A small spectrogram enhancement model, trained from scratch.
Data: trained on two synthetic voices taking turns or overlapping, over music, noise or silence, 26041 training examples, 55.1 epochs.
Rows from block 12 of a small spectrogram enhancement model, named by matrix and row number. Rows with one number belong to one channel. Each number is 500 + 25 x the weight over its row's rms, rounded and kept within 0 to 999. All counts start at 0. Numbers have three digits each.
Before each channel's rows are labels from the 100 clips, of 14976, where the channel reaches its highest value: "strongest on" is what is common among them. Only what is clearly more common there than usual is listed. The data: two synthetic voices taking turns or overlapping, over music, noise or silence.
# convs1: first pointwise conv (model.decb.0.2.convs.1.weight, 192x192x1x1), inputs 128-191
# convs3: second pointwise conv (model.decb.0.2.convs.3.weight, 192x192x1x1, transposed), outputs 128-191

strongest on: thin (high-pass)
convs1.171:509521526507454452522497476516494473511491504482500460463427465481509512480494518503526501493498456515505513475475493516517511476457465487507523503529493454481472526459501510494454500527537494
convs3.171:502495512474462547512489550509482514471470474523482500492475507501487472500486518506501540489494467503499498546464541520507495477534504511473516477556500526512464467541462527483491528489448534

strongest on: deep voice; thin (high-pass)
convs1.133:490494538543508515523492516484542473487501515535543459520420509521536538512486501520508576490522481477485476452517521495496501493530506469510530521463493503562477496498495515458467557489483507
convs3.133:497459484503510538556517524471531494454469489505499518503463546485473552498514483500473561504501466493552468468525490508472487478480495521482528489506493470515506481515482502470492487502482549

strongest on: background: none
convs1.105:511519526500481536533484486510469473553473501488450482500504504501527516490515490517501519523503511550502503535529517536485471531462539507489479498427482496444518487469473522492495463495484524
convs3.105:511526507501509535507492492472490449479469493508528546524491514523503521488439523515525480454516489498477529517494461520510498502501500498540520469478505469475493517491510539530481504522556507

strongest on: mains hum; background: none
convs1.165:470445515537520512476512454525480482497510464503522519543508484531497547522487469540492459520438494515497498520485500503492470499516482479492492466531497520474534519475522460480518493494474522
convs3.165:517474510500524489528522535503528539497512560501524538456539523518530505449491486534498494510499514522513508476506496475539506510468520529523511514534508440478523485494499523522481495491511542

strongest on: first voice: child-like voice
convs1.188:519499507511494481509507474474508488524527492496448475486497485528470490484503505483493466523501507493514464451489532505480526481536489494455509483497506517497493510510494483493486475523481473
convs3.188:471534476465491467522484487507494502502481526529525493486492521495505435486492485507460502524511512515485512519502509521492462561483521488534521474460506476514463471477486523483553497510530470

strongest on: mains hum
convs1.118:487473500495478534497455492492498501455480514415514511516493503520511507498503526500512489497495514502503528505444501561510478473466485506524499514497512489510487493495529467508478483499472498
convs3.118:491445532508514500478433488534510502513475493575464477505503495492501514512556488462554487477530517561533498523467543510491500502479507468552473502478495509498479489520505525502526531525538441

strongest on: music
convs1.167:487505493548523482465499497475490477482469516556506469514523513519497546476500529526512486480480495492476490485440473518489494523459486529482452528535484502527545462476480505494509516491509484
convs3.167:498517536527523517498539490527509445473513515484478496532478532497530511489489513517525497489486513523523468495495535490493491487495454541505468473448535503491498474489501517502518500533571486

strongest on: mains hum; background: none
convs1.32:503462500502500507526514497506535487532478503511457500493531562502499445485472465495489513506478491477488514493481520488500540491475497472511494506469459534495508476503485506455516516541476518
convs3.32:513514472522527491515499517473487498506526477505481517534536490470511502501516474518522508510528531524522523490492517544488533529529503499484494486496512494503475486492564476467502492508514457

strongest on: stream
convs1.16:496468504512497527474499511512499506491483507524531525503521490511504470482491499480453518524480542436482460501524560501508536454557522495538532461523468491510477503490463535465478504502480509
convs3.16:490493496521455487516457515496488502519454535503504490485484513498479506470498507464521484484471490468489500530536536504497524495508503511506495514533449534502514481534560483509496484524551527

strongest on: second voice: none; pink noise
convs1.116:499538464479475499502488483526510505492467516508498431461468524498464481501492516482550487510518488479497506492479485492497491473507503479502558499521481512487495481486497532495473535474536538
convs3.116:513474501517508522459506506462502512456477477523464528502499479473494495511525485515518533507520480531509475483474481477450517552481478466510483480513497465498528481501525509489512501500535457

strongest on: thin (high-pass)
convs1.82:479498387480487546480454516525451499461483499501510528505503536521472469509477488489494474508494492468514469488485523503496473523484497473485503523512527458512507520484497525503489527487515543
convs3.82:479529531490514530521496536480500531524483495504510480520482499525497498508504503523482497512492498494477533459558507497495529509503500466507497523505481489509455479468497442490493511505595487

strongest on: crickets
convs1.170:525527478522491468522476493510497478492457533497479490490539486565476551531473521533504462466551512478505511457489480476537515527451457465514514461524551518486507503459506508501531471513538505
convs3.170:506506497515495493477525517482505492476471453503535482482507510514483514508489509501529558494513510484460490478573478487513481489553491468501528510527486490511517501514531490509474498484378507

strongest on: second voice: none
convs1.44:515483545549494468511530513527489459492483524484493487531452485463507531513506488504515540508541526509460455520527517576524506521478500498511550487480510494515493487497500508501575508512548515
convs3.44:516472477491500496509499508511497491482498494542475524534509511529467504494494524504507506498523485492513536534511481516534517520478544513523524496516450542516547545504483509554461469491579478

strongest on: white noise
convs1.148:463483500512494524499477524505504489531484495505513552509482466485495505503499516487505480523524511491502497512521505479521464502508497440500500505465493497492528495503587484481564459532545496
convs3.148:538494498496465456481479494502490517483458474506538508476478473474568486521529466510508501511446465549470514462494489484497485503463523512478523507533536510498492517536487489486496502510426494

strongest on: thin (high-pass)
convs1.1:496534461455491500465484510509539523498513531497495497486519475475514490508552507500513499481510494495487501494520527498491480520469477472542474537500557512503476556482500471485534446513499501
convs3.1:490496522530476512527454485504499451467509478517517461506472496501548489519479525491484472472498501524490448519461460490480474497545452483515457511508517493520498487534511476564482492502531487

strongest on: first voice: deep voice
convs1.177:494513510500538482495566512494473529496492513478517497559465496503527537489554480497490527500511524527494508471539515518499484488489496525491499521504515477536483485511537476513512508521454483
convs3.177:540508491479501505490516463533515474485474513530547502485521475478472505501509489506486500507546510450493531459520484508483452498488508492534465537473479527476471521467516510489502495527482496

strongest on: thin (high-pass)
convs1.96:512506457496489487514472534501495505529491511537510480471531545513486529501528508526536457466485515514496511520492472501492509483596485517528490479491491482518500439476508517508503499498547499
convs3.96:517478506537504516533476467532469491499480492493496529508504510509474523518456516508451534574510504539512516508583484485533510501534475479523483528464501501540472495462502462512474522512510505

strongest on: background: everyday noise; helicopter
convs1.100:511504507500514484511486536526524546481506515490505493485494487513536516487510484513537489509529493540504454505496484518521472505475517516518530548527473495508451533527469476497501499514498497
convs3.100:474489512501539493482491494460535487496510528456538481469534508497496498494502531463479502494547484543484477529524531485504511477523516471465516513486518461483459471490460488493462514487537477

strongest on: mains hum; background: none
convs1.185:510491483521504523503494505484495517484506500510440470483507503479521443482512514527479509498491489493458515528501452477487494461512478469508544495507518483534461502513512490497511527461514441
convs3.185:476493495496492499507529441502533487485490503530475518473504484493484509495503533490485476497494530483503545487468523509490496472470472503496488476537497474541508510540471492494531493531418476

strongest on: first voice: child-like voice
convs1.150:534478522519474511541496527482545453485540459484482540514485531510506507517527487502465504522458491534485529511491513500502508502467504483504504532484538492560508500539497514517503533509476464
convs3.150:466476496478488493476509494519517517520510510469496518509499473463483502485489518475485523505503511498515482483488498493486486504508495493477497516515501461539482474501473520479509488511415524

strongest on: reverberation
convs1.65:473439508544493516492467486524480494470501501481494503479497501500527486500499485496519452555470505496514477470455509492515464500537510498485517484526459510520512472485474514458562526490488527
convs3.65:480522469457507480495509492514509482525462470496493472483474491486555562484507513490517481547481505533476507461496453483502488464574543504470471469526497523537457531496536502501526446529443463

strongest on: reverberation
convs1.149:519487517482511553462529487449534501517490488509488538511485509513527499545531525436502459494490501489491499509513441522491497451486485509475466485464457494496548515450507554494471547509511501
convs3.149:497464455506505462553524503485475503472545514500520494478498470545496500465516486503476485513528494493499508474497507493521511550460499482520473520456490507481554511543502509506490516503508562

strongest on: thin (high-pass)
convs1.99:498488464492503492533520508480533528479551547515462522467495542469492523507502474428537460527488481497493542505511533527470504544493529477493481514484523513503478509518492521498484489511471522
convs3.99:484530488549489472517462493490494482404462521467466455474469496489495536526492504509537524487482504473486509479512465489497488524506477459506502495500514500518500479523500533523498494504562522

strongest on: pink noise; waves
convs1.120:450523512516499509493468517524493496496490526474492435504479510543478505508497490461503479546559511497508441541502478481515476486517514508451595488501473471496463485467491551478500529503508491
convs3.120:486484486523500515499486483479497509484512472518471464504476493528528521540498492532491467499421480514485458465475485514500504526425511518506505524481511466508507515465534508455454525481503474

strongest on: deep voice; first voice: deep voice
convs1.145:501483525493510536501523521526476503468511501508578513492531506498542492462510594533523532492496489462485519520525498501530527486465484491492476494507462526491491562507503520525501483505527464
convs3.145:487526483510536459506514498497501475481522461503487538468521498528523408505478482531518535553508518466476524448499498518517519515529504476541487487450467491496534469498464494473515450538532487

strongest on: mains hum; thin (high-pass)
convs1.90:492487433509522473481518500522510524492492512464496474497482528527492514509496501561540539485441516486498513498479524510502536504460531494500489462501501493564543496471499482531474484443522537
convs3.90:514480484506488497497521496482540484507474525475512513450491498492475496462512564471467496537525490472487495499495500507506461507463464438496514497532468479495529484518476523482486477523412480

strongest on: music
convs1.86:498501494486490461500525505496459498502496505493538500504493513467492485514476480496559472502485537484513521522474431530499501502477500509497493499506476493486501473520450489603466518428532529
convs3.86:447490532500502547481499507500478529517525502500484456535511528490475525486543534466489509507488531507478535477487477488491477481511503550476521548495499470517465508477511491512469505517502471

strongest on: pink noise; white noise
convs1.64:517542507540516536527473487508517506490525527519488450460459487519497508519493523506517498474545502524501502465489496489513506494507494486482547526474503441494504508556506521455499546523495497
convs3.64:515462494496460517508485441483512513509528484488505482497502514523498527519444492460486481525456479510513457484510495507503513518462484489509487489514535513498494521535531511502510477531440504

strongest on: muffled (low-pass)
convs1.132:461508506498515486494473525467511524516528536491460465459441506513531488472476503538543479489538497454493497467549443490521487463499495500516558512474486542509447481498466526485498441499481485
convs3.132:501497476518489569495541497502484475505494496486479513518514481520465522477549481476494547513530470512529490499518474520519529498467495511461529512511506532500489522489534496511509545486564540

strongest on: background: none
convs1.137:486580433510469509517489470505525514498502516477484498484492529503516476493522478490493492541484485547527490499606516501479505502495527514511529497492481498499500484500504499501449497478507506
convs3.137:465472488458495489493498492445533509491418508497527514536536515489478548461488515544505514527531508518505512501473533464556536516501496489507541491494527493513500547527482501463497499507471505

strongest on: muffled (low-pass)
convs1.190:510504528517494510539512477519474419489508479477497532507517511530499555459523533525502536534498532548487543468511497514521455486484499489497488511520489462504501521518470508495457572505491491
convs3.190:484469506493530501514485492498508484511471523521478476558498476496463500503501525482485504507497477492503470502538476514509500507526493513485513536500462496483491515483506461494483485534583518

strongest on: reverberation; background: none
convs1.3:536460493513514491462484510493460504480526498514490519562489502535521484602514497517521504515458542500496532485519512527467516494489548499443470518513510515449583490560528545486489478484501513
convs3.3:500509486482505508509508520494491480538506465501522493506469487514478537468502516493482556512549492490493483545503524511486486508478487503480531484503517526489534495516485448522450534511592527

strongest on: mains hum
convs1.124:483484513463512514477485452480477482494506448486495493490512464548503514472500480484501454525488516491508529547520503483474504503503474489493525509513477493499507480482511484504530512448453508
convs3.124:500466469456503484519521523510533483507469539534459480510507500489496481474505492541485490496483488477496456508480519494493480499468500477517498510513463484493520487493452473492490465507386484

strongest on: helicopter
convs1.42:486457522453465526526496496418483502494505485521481495485492527488536506479513525466492440495486513491481485507501453521530527454455503472545492495465487445478518544486499519518488498527513513
convs3.42:475510491471504545486500530491488485459502495462480527523499503560496521502466457517478542536523489512507538508528501517547563499511534450507516539500525465551496542516472526518520521472512498

strongest on: thin (high-pass)
convs1.146:444520516570493473509473518555503498450486508504515501492466517488519516543495502504510528499487551527550488502497500554531484516495517476536492512552460488498506518530474519517527490506497487
convs3.146:496491523467536536508454470534549504493493506495505487479508496487533480483475470520524490475479503475512516480500498480471476500510523513567506504531491540506526547459530496506555499500488510

strongest on: rain
convs1.139:512475476484521500512502516476490501495447492524496556499496480479547499498473529534562442516430476514494472474527503520482480534497477487479457470502532521532501523462503517460518471505544513
convs3.139:497510510495541515479503522525502512548537514476552547492518482521516503511493462504517524533500457492512490520472500515492513471484477532489498496515481488507464519497466481449498524505488532

strongest on: reverberation
convs1.189:527524493477536481526523525445523540452477501521505497445534475473457530516505527490514507471527465522499533462506492498513538485459492483484516523531540458491497469506488468454482531486495495
convs3.189:491509511459453530493514480497501507499499512468516479502486528536467489478471467490469540524479490482522535480521509471482513457524496488534510473516544532510494488529524499478513520561445520

strongest on: clipping
convs1.152:493490499506477534447490501503472504449505491509478521518524506448523541513485483525504498539505522505483501500501438513505501484468506509508462476551432543501479541486510521521490482460491492
convs3.152:499536515478528537465505533543466482542583496536506449520525501482460482485495521508521505527526494517488544517501500508501524525497468515494465508482518475472495499530487526474499528478512495

strongest on: thin (high-pass)
convs1.176:515479466504493535419510500503495527481517500509499522557497514480503540536532476482501467497530484452506525493490496546475529512522516501490468502504520516484539568491483461541480516508537497
convs3.176:523507507526525497552544535486467471477505496493485464473502478510487469515514503534483491527503498506516535479493470514455521508481476471479478507477476487449504462537472477504522534486579519

strongest on: child-like voice; background: none; first voice: child-like voice
convs1.117:554459502515484515475464505490510479503451486482487502472508522469523502545502520472513455491523483464477540511462492499488481461437530505490481501475512469511483462479463503547495490543511457
convs3.117:493515513511505526506506516523494518517481497501456504538509529543526502496506509546483520512524543477520481525509517498477493494526476493520525501507526504519458523408480474505485496495518503

strongest on: mains hum; background: none
convs1.166:503515529540553472494463506491484516496509451451500502525487481491510493492511487509520509503500489506479498505511469474492529493494515508495537472494455471515513508504507472472493538478495500
convs3.166:495501492483550500530525520479462498490481500508543512480495532494526492499482508512495486500473510470501497471494448504467526538492519505485493507478485533454508545486471497526520479466485502

strongest on: first voice: child-like voice
convs1.126:496481513463513504498512541494513533479505514486539503511481516475482487521502487479495487473478498448507528496529524518491496485471501474501523468515499524533477481494489504509481474506473471
convs3.126:490504480530530500540473454488484472467488511501524502544503495515476533497547505488494501467519488483477499492474513486510459516430499480491476486487508465523523548491508542485524513482597515

strongest on: background: everyday noise; thin (high-pass); stream
convs1.72:485509457501467543519495537514471504500516484555522504481481535546504461470493519497535479491473510468527510538499448491459523511469532514461527471454467488501457479505494458522473486504501508
convs3.72:466488531495522514482480522462492475497499526492488487502493533486469504465488512450491445513504525460473503514511519498493543512492512497535470539456502486494489496524515489515497504541483467

strongest on: second voice: none
convs1.155:472562514528512476512536523482516517469416486495502550463504493460516544501491504539499532492481515522501515561496521519494496529499498503473485522541458512490459532520477472497509500487487512
convs3.155:449529501493497528492514520511487537509510484491469474498460514469483490453561526515502536525531487505489506461540515466513498498491477513501527494507522528490517488424506561508526448506470477

strongest on: child-like voice; first voice: child-like voice
convs1.14:496503517520478469533482533521544444512489531507517508487484484516490490476507486483482513459509519481450485469503489512527485486514494498515501487528512514499481494527494497475548522479514482
convs3.14:471478480510519461495535471457551469516478492504518474526470514509511503490506505452477459488504507497477464518429511502490483518513495494486472502514483552518515494563495500490460495486470489

strongest on: crickets
convs1.76:510526523498498533526490525510512567483485489529484533466463493473480517499502504489495498461481473508499528539528537525477517521511509495480524529482492506516522517542562491551463503493514533
convs3.76:498485515510487525533481486487469445502487477507492518448511524476515532542481515527573492452511511495482483496474532560499487503479479507485477536520537436541474464491532483496495511530559506

strongest on: music
convs1.92:477508506500478496501496521466471501474489481479499501485497529517494509476489498485514525537459518487563531517496503529497541486513507594508497469491496503529555537504395479552427509513478503
convs3.92:519532511520483475456528530519500503456528490512512547468494456457570475510498477543522488493470492508494484546524524518466511512510503498464494451525503490486497518513482525540458504482529516

strongest on: second voice: none
convs1.87:514483494512478500477471515543534539498499519516487505503503515556499515522495474509539481545509500474479504445484513534535512473505509491513494489474493553487511463526527519514544497512498480
convs3.87:545469503490491509486470525510477507470481487486489509448461517478541526517482469531523458533525541493530504514513511486489506518523485513498520511498533539521479522522493489539541521485412478

strongest on: clipping
convs1.154:477492543485482508502562507475486449521510510507465490505519522511511506495478459503527475473452525490497481533500449496506519518558511476511477491544476506484500467474514523453513516490517507
convs3.154:507522506501540531485521512529482505529497511526547502495539455491479500503474519498518478504510492455498502562536491531507444487456429536491450481487527520510490462520496477488522529489547475

strongest on: clipping
convs1.35:514522531492430523465501493525507514543519464494461482528513531487480491492545490482487494516538498482492468459456474504464481438506513484511514471512487498483522462494493507518467519518491509
convs3.35:533497510514498538493499503475519504485508527494511488477497506499497495502538493485501497528502422513534493576519481485517501554500505506463490507475529503496486509513518493519527491458560473